Weights of a small CTC audio transcriber.
Model: 2.61M parameters, mfcc input, arch transformer, activation star_relu, layers 14, width 128.
Training: soap at rate 0.0021, 5300 steps, batches of 48.
Rows from block 3 of a small CTC audio transcriber, named by matrix and row number. Rows with one number belong to one neuron. Each number is 128 + 24 x the weight over its row's rms, rounded and kept within 0 to 255. All counts start at 0. Numbers have three digits each.
After each neuron's rows are labels from the 100 clips, of 14976, where the neuron reaches its highest value: "strongest on" is what is common among them. Only what is clearly more common there than usual is listed. The data: single English nouns, adjectives and verbs, spoken by a formant synthesiser in many voices. In brackets: how many of the 100.
# fc1: MLP up (model.blocks.3.mlp.fc1.weight, 512x128), inputs 64-127
# fc2: MLP down (model.blocks.3.mlp.fc2.weight, 128x512, transposed), outputs 64-127

fc1.51:121152162106084165145122145105133171101085114136130106121165103173137078117131122116140120150107135101130095149110145126113088156121129093198129122115100096089107084132124145126108120132144105
fc2.51:137087149128145153095188106098149153151167140123136161151135147132119112149071132114112103166108101119112103111092132147113086097100158167070189123128123199125138119102139101130155121150122113
strongest on: /k/ (100); /ɪ/ (63); /p/ (46); /tʃ/ (45)

fc1.509:084132127075128119140146112166135150167140105108118135165099174113149157160096123126102132130151110116112103136129101147118142174147095117126072136115130114157112150127123154101115130114153170
fc2.509:131084089122089094110161092139134129113186129158151115087108119135140128083134117121174169117177107097149134114136171134098109095120118165117159110113150149148128155126119141191149148143135148
strongest on: /d/ (84)

fc1.245:116095149133142173092145104106154121132123118115138142116112119170115098127128147133097116124087094140117080123116121137163118126108128146096130091137134098113167067073197089098120112101141173
fc2.245:150102091128113109109140111156109135171146132123120137161119092137146155167148088110086074104136134117133134135132119113102132122088087122091123139043110125151171149140131167121096100130120089
strongest on: /ɝ/ (64); /f/ (54); /s/ (49); /ɔ/ (34)

fc1.372:153124132165130165173125124108132136123124189130086111097117144126097155126110135126120128137140122120151096144111075078107134119152134159107127114122145126156096096108118116088122108153134118
fc2.372:087117124094142107173101098129145121134161137149098157131117186134114144120151128145119108098143105121119136142122150125124118143163123173114106127124112151124130151102086130117105115186149132
strongest on: /dʒ/ (85); white noise (39); /ʌ/ (38); /ɪ/ (37)

fc1.303:130148097149145121110124115144093128160115138106132152108111143086171106120134098137119125114101130162157135100110114132116117118177129097136122147133113096154164141113146119148138165154101156
fc2.303:121132134121092190119139119118130110093153115130110138109136107171130166101152157151118092105125092062106126126158137130152160172128114150076133155126152130142099106137158139127118083124152126
strongest on: reverberation (88); /d/ (75); /ʊ/ (29); /oʊ/ (29)

fc1.314:147127136088123107132148187153148132189126132153131128110112069128111172118135146110132180179128106087132088146115092112117114132151111112124117133118150095175136122115092122119162082126119123
fc2.314:105064122110090103131150126114118064159112130144156156154137129132146093142136128126130096114131115116127113123102166144124125136168167083095139086114088153088058113109124147120092100144123119
strongest on: /ʌ/ (59); /dʒ/ (59); word: judge (44)

fc1.467:147116097136109146109092141125112102128116143151086161172170133119130117120138127107080116136095073102125091112153114145121144154114121074122132126130098124121107075138147138109144152137132093
fc2.467:111128142094124141137153139133135176126133086117108114123104107129153114139161138136154156102096104133131143111079136086121118102098098145119099149112109155116104156126087126171162131123109143
strongest on: reverberation (70); /g/ (44); /æ/ (41); /b/ (41)

fc1.414:140143159137095127136129115118139121111091157172141140118132100138109161108173135124126170158128139125162131146112152088092128148107116081126114153095207101162140131117133140088101163138110093
fc2.414:112115103052120116123141201099094154135132131119160154162145136098113103084110152129156110125107147101160137108132109114149104146063111100091161154093094130170105140132122120158099124144184114
strongest on: /d/ (99); /ɑ/ (61); word: dropped (51); word: dog (29)

fc1.193:094128146118123086135112146137120172143103108120119110161103132095157149137127129131109123107175114112152176086140085178126147108130153102131145168128162142109122130147136099126147132122081157
fc2.193:086117127139123160098149132129145124091153127141149129108103169132122108121105131096143105085135166157119093148117121180144134164121078143166158159135148101089174155158137111081138111135139120
strongest on: /d/ (72); reverberation (67); /m/ (35); /v/ (27)

fc1.68:089099161127125172124113113086141133155113134155124153127200130136132134080147139138081138114117157126165151136119135132133152107147112144115145141133121093123117173124119145147154127086135163
fc2.68:131107139079121092121097147152137171135124097129113125098109084139150110161138120149110090137120152160139151141123092112171096106132149093156100137143096148100100158155099132089077122148128143
strongest on: /k/ (96); /s/ (94); /ɑ/ (84); /b/ (81)

fc1.463:120168175110108146129153203112112110095135141104116146126115126151160093118177139156124101122160109116094123123094137152112131137136133134127105130118146107153119095184109143132125140148137092
fc2.463:094119164139131117115070135152143124072138138126096135163161130157166141133111139157120135110132126152096101124132081157091104133091110129152111158154146107084126128105158140166163126102143117
strongest on: /b/ (80); /g/ (30); /æ/ (25)

fc1.402:110107143131114119123120133131117101116127182136122092139138088142152177171159109114149178167131169101140141116104086159140142121124129091102122149082139155154145114130155141127133119116092147
fc2.402:132139122141095128096083119132127138118139096095130105116132157124134083118114121154147143121147130152148128122125122138146136121154109162109109091136182139133108110126128112146169110068160129
strongest on: /b/ (95); /oʊ/ (30); /æ/ (27); /g/ (25)

fc1.111:151127100105138111131171146169149109122140118103068119147124083105105122178129100130109102111150125124093105140143112130123163104097118144114160154099106134119147188097172101099143088152112138
fc2.111:184084108112126151125127139137091121159124105150138124166134088133114143118099143085081146145106154105161131145103137134162095125152137140172169150106111132124130075112122121140149145122183129
strongest on: /ʌ/ (93); /dʒ/ (93); /p/ (65); /m/ (61)

fc1.225:130098156127149094154124138150158084117131133136093168138131127085133122133157143119106118160125112115157130123113119128116110158096099118131169126126111122169142077178121136140118109108109098
fc2.225:127121103146107077117128123125123129119130099102142129145130106088116126159143144098159103178116124111081061128164127130107115078082137072120136102137108099155150146112127130129104150101099142
strongest on: /d/ (66); /u/ (34); word: new (30); /ɔ/ (25)

fc1.41:114073143144132132110097156170196106107155080145138125096085150102108145143139120149153135143153129119135089133136111142086151122150125124126113117133108109188077111115155138143095129154122160
fc2.41:151099114121125086137162155115122150106126142105128113095130087160129096137141152099099101124102110152104104088157114098130149101150104101130113144158145112114145123142170154133139082103137120
strongest on: /u/ (86); /n/ (81); word: new (73)

fc1.483:156092135125151129125117124130104135144147077181143140156174138127134113113087096139122077153150134142164110146130131101102171128109132126204116165120144089141150132167097122150136151135158144
fc2.483:110168136159120141171147139102166127131149126113138143156125131137094134123145137122107123119130110105118124170069096147126104107114136109112148116080121130130137094104107109128173178142123105
strongest on: /w/ (100); /i/ (73); /l/ (73); word: wheel (73)

fc1.447:075093124132119148161124093115094134121072108076160195110102118137156136118118087099143143136139155094134127163113145110130131130110141084137125123186122109127095145139134106156128119101141138
fc2.447:106097131122130132128133169146140148110111169145092087107143171119119097114152110103087121122096112138145142130148153113178105106151167138148109098116121126111146106083103130077106116141147164
strongest on: /k/ (80); /b/ (42); /ɑ/ (38); /ʊ/ (28)

fc1.349:144121187101106113112092181108144132163143153123135140142088165121125145137121105143117164096104097107142107108139104107140162157113137140067106121121102164153119118117125109125106109147139118
fc2.349:109145152132142105083115128139132128156117083138133130110155111127161104146133095174131100153132089171094138171116160116121115159134137153101122097139092093121139128092117121158119106134082108
strongest on: /ʌ/ (86); /dʒ/ (86); word: judge (51); word: jumped (35)

fc1.278:095161094095094091117120129112127135116100130123112166123126118139098089117147151162156163089117117091085126117150107125139125098099103101094137171157083105156174111125116127121132135114095155
fc2.278:157141119113140185082095093107127162137145095111119148113109142168153146163136141105101161156146113147146126139125114098132146114128132202148166136156174142108141141173119088116158133135120115
strongest on: /k/ (92); /l/ (61); word: cleaned (30); word: clock (29)

fc1.455:094134154159115122136143132149140098130146114122121139141138134149181112100148091141111128139079123164096124199146159144158108136118178145118115134105114134118138129136162060106150113105129137
fc2.455:076144093133147120146117134177134083159128130101080134134101112104113125157118151168155138162104153110137113140087132102086141157095145128067122121150172143120115117127162158096116121143147128
strongest on: reverberation (78); /n/ (55); /ɔɪ/ (51); word: coin (34)

fc1.502:098134139123158145106123166121115119142158138142135190120150130114142121116116122110104131115100136126143102118131081099160155137129125119106109120144177112156122151083135126077140176101127133
fc2.502:151086117072129147141160117133150101125120068150142122123103157187138140088167158090138093120127160137143143108169118097125138149096102102134109122117113097115150112140126125137109154109111145
strongest on: /w/ (94); /i/ (27); word: wheel (27); word: warm (25)

fc1.508:152119136157124149105113146131101055108119098119090145138144130114081127092137107137142130159113157158125136168152146153112130151093165131136140107151157140122147094077105097121137154138104111
fc2.508:121098126161114093157105115132151203090123095129119157194148132110156153122147106141122096142096146146094167102135138153109102139163150160153099086110105114126108130163163157133142107108134169
strongest on: reverberation (85); /t/ (61); /æ/ (56); voice: child-like voice (52)

fc1.159:117103131097101117124105142127154104105139091117109158114146108133155165110118068128162101148142151103111126070119159145138118151125139120081091130113121145144184109138120162156127142103152117
fc2.159:126125113116128181136104105140106127129144138106115102130166136096088095156096177121152107103137130143127101133105130157132131162126182165158107146126151162154109109119112094117164171173113089
strongest on: /b/ (88); /l/ (54); /u/ (40); word: blue (40)

fc1.130:118109151146120167094100108118115123137129126112098097113154121139097149153150147120173085180132132153141128124084120133149106142165166152140125129147150120116124109110141114116139116103099150
fc2.130:165101116087151127171168135130119132116134149125146125124142106078156128121143107113128146127134123147109127142140118159125105124118126134142115103161103095116137137149140170158118140088161105
strongest on: /b/ (67); /ɪ/ (40); white noise (29); /v/ (25)

fc1.421:144128131118147182115127118167134150098136129139147126160117129129150129129130199087128123122117142086145123140178144097128123122096154139125118109136151120131150162138143176101138164135126145
fc2.421:097146118149080138125145129108118094134134106100077141099096130140110137149113081141151133149134126096086104130145125087167111132079099136160125168111107103142109135157123134129139092164106121
strongest on: /u/ (88); /d/ (68); /v/ (60); /m/ (60)

fc1.220:088081126113097132128105156142127142180163105126142129138150075144174122127154123112107143169147130114144143130124146125164164154130133088166161184149102122169091078094121151130129108157112134
fc2.220:147165145132137140108105144148137136102135142153105124101141125113112108152122125153118147115128107150086127098123149117135090079166120184090107078083161087116122162150129095146102154082141114
strongest on: /u/ (66); /n/ (66); word: new (42); /ə/ (25)

fc1.315:118143143119123181141175097115126116125125126113167118123120104127122131139110176145108173134143102169110151121111130106182146101116115097104137154116097133132167112117132131139110129097151107
fc2.315:096154103131103088091141141105141158065120153100086138159134179102081130160125169116152168164149151116094109131132103102127122161136154137150164137146123150122144139127121136134164119144131121
strongest on: /u/ (98); /n/ (77); word: new (77)

fc1.377:136143124154108165133131120111146142074126136116111120089102129129173144111117072146134111158091157103102105126182127152113153124132094133139122117147114156113145094147122117159131117125140141
fc2.377:148101143157114133127161160151093115167177117108079120120121137116135154104087139135071118124159096101108128100122175156102145135156125130162119151111124105123131137119146164090129091125161120
strongest on: /u/ (80); /v/ (71); /m/ (54); word: moved (54)

fc1.253:116122114112155170166118088111111145175123152122074081185132157067179144111093124106117156134107163151130089139110118122113109111120132132134174132117172129080109134135137121093121148154155123
fc2.253:130136147139123108112138153100159128105116087143130138140133121128131129144125133154128188093127127169116119125122140137134134118130101126123133140103160146092095104115087091109115152144175152
strongest on: /dʒ/ (100); /ɪ/ (100); /ɹ/ (76); /ɔ/ (58)

fc1.385:129153179102135147142124140121103153119138125139156127137180130123150097083110179164105123138130147152134140131119171109109114123130177118159154138128178111133099076141094144110163127142113152
fc2.385:105128108125128117100153169105104134082097139080129152134080130124133113125107154101143132114101114164143112150149082116151119119133108090097084129133115098107132134146134112138139128147134075
strongest on: /u/ (52); voice: high voice (52); /oʊ/ (45); /θ/ (25)

fc1.399:127110114120091121098105139094102163185113137165153162133125165143156133156110128136125133106120135104156106099146180096122158149114159113131084115105106131135142104158111130134145075098123133
fc2.399:133140116134149149127130157136128107115121099112129136071099135102151141155087092157118150130118154155160122137102098118168123133157117154156161120112127090127090086119115070129117164156138130
strongest on: /k/ (76); /ɝ/ (48); /ɑ/ (27); /ʊ/ (26)

fc1.40:174103126100123126101132142116104119145154147103108115117112155138147107122126124119100151154138149103091092120109184102119093169086129128135160131163076126133124098136126164146139117128087145
fc2.40:070104116164143127089134116103117143103103153099132147139135104115146121154142131101130155106106096108098152128117147164120144127166096117101121157115126130151120118102123183150094155121134113
strongest on: /k/ (100); /l/ (66); /d/ (64); /oʊ/ (48)

fc1.206:107094126104136156144154095110107148149119106078085136154136168105129119182133105091100093132128153129097119107118135095122160160168131143141210101131089126101172146150155116098138150126088143
fc2.206:141148136104145143149121143090148168116153129122131083150135147115116131099115133138086147120117115119137082072123119126157115124069099124116109093138179160185118113187072138081100113131155155
strongest on: /dʒ/ (85); /ɪ/ (74); word: orange (37); word: bridge (27)

fc1.472:159143113123131127140118145185125132104140150139105113113146160115115031143144082135162131121105121100085120136128149125140122103125126113131202119111138120107140111163201149119126114145086179
fc2.472:141085133176160166140129101126100124154120117098117145112135155152138141109099123082124091091148103103121140123186148144125130181145075107125097172124110130104128097120130115145131153161107086
strongest on: /k/ (57); /ɪ/ (38); /p/ (25)

fc1.22:145115142073147095125125134125165132129144086124156126117102084135140151148145133119103086104120131108133141165113122160150135102132144121122148133109174121136151143087216108099098115101141121
fc2.22:148162137132171135177159164125087174115090132152147099165158124110100124144109154112136136137124142098143110134112143117138135113113141123091168156118127102155154144155107130128105113136112193
strongest on: /ʌ/ (62); /dʒ/ (62); /p/ (60); /m/ (57)

fc1.395:111153131156154112148133173133086103139159150108102091177106082131137112177132143111134113125149124120108107131127125118105160101078161144155095129139140152130107138120108121124113126100109139
fc2.395:144098148116115136137129156146159144101141139144125158118158155125160092102140129097072115067157103128069134130083086139112135157116175104107145132068144092125148120130107132100145134149150103
strongest on: /ɝ/ (89); /ɪ/ (45); /v/ (33); /eɪ/ (32)

fc1.199:126090141116145098122121203123130128147152126148104110174117122120086139090134121124092087114140130129130086136160142088150176182154128163142160153104171113142174128150125097144103146133135174
fc2.199:141131098150084115133124105147157114139139122088105081096112174090097085147119155146178101116167149108137095107126131163127149086128143152106152174164078116114138128145139140088145137106118119
strongest on: /dʒ/ (79); /ɹ/ (69); /ɪ/ (68); /b/ (66)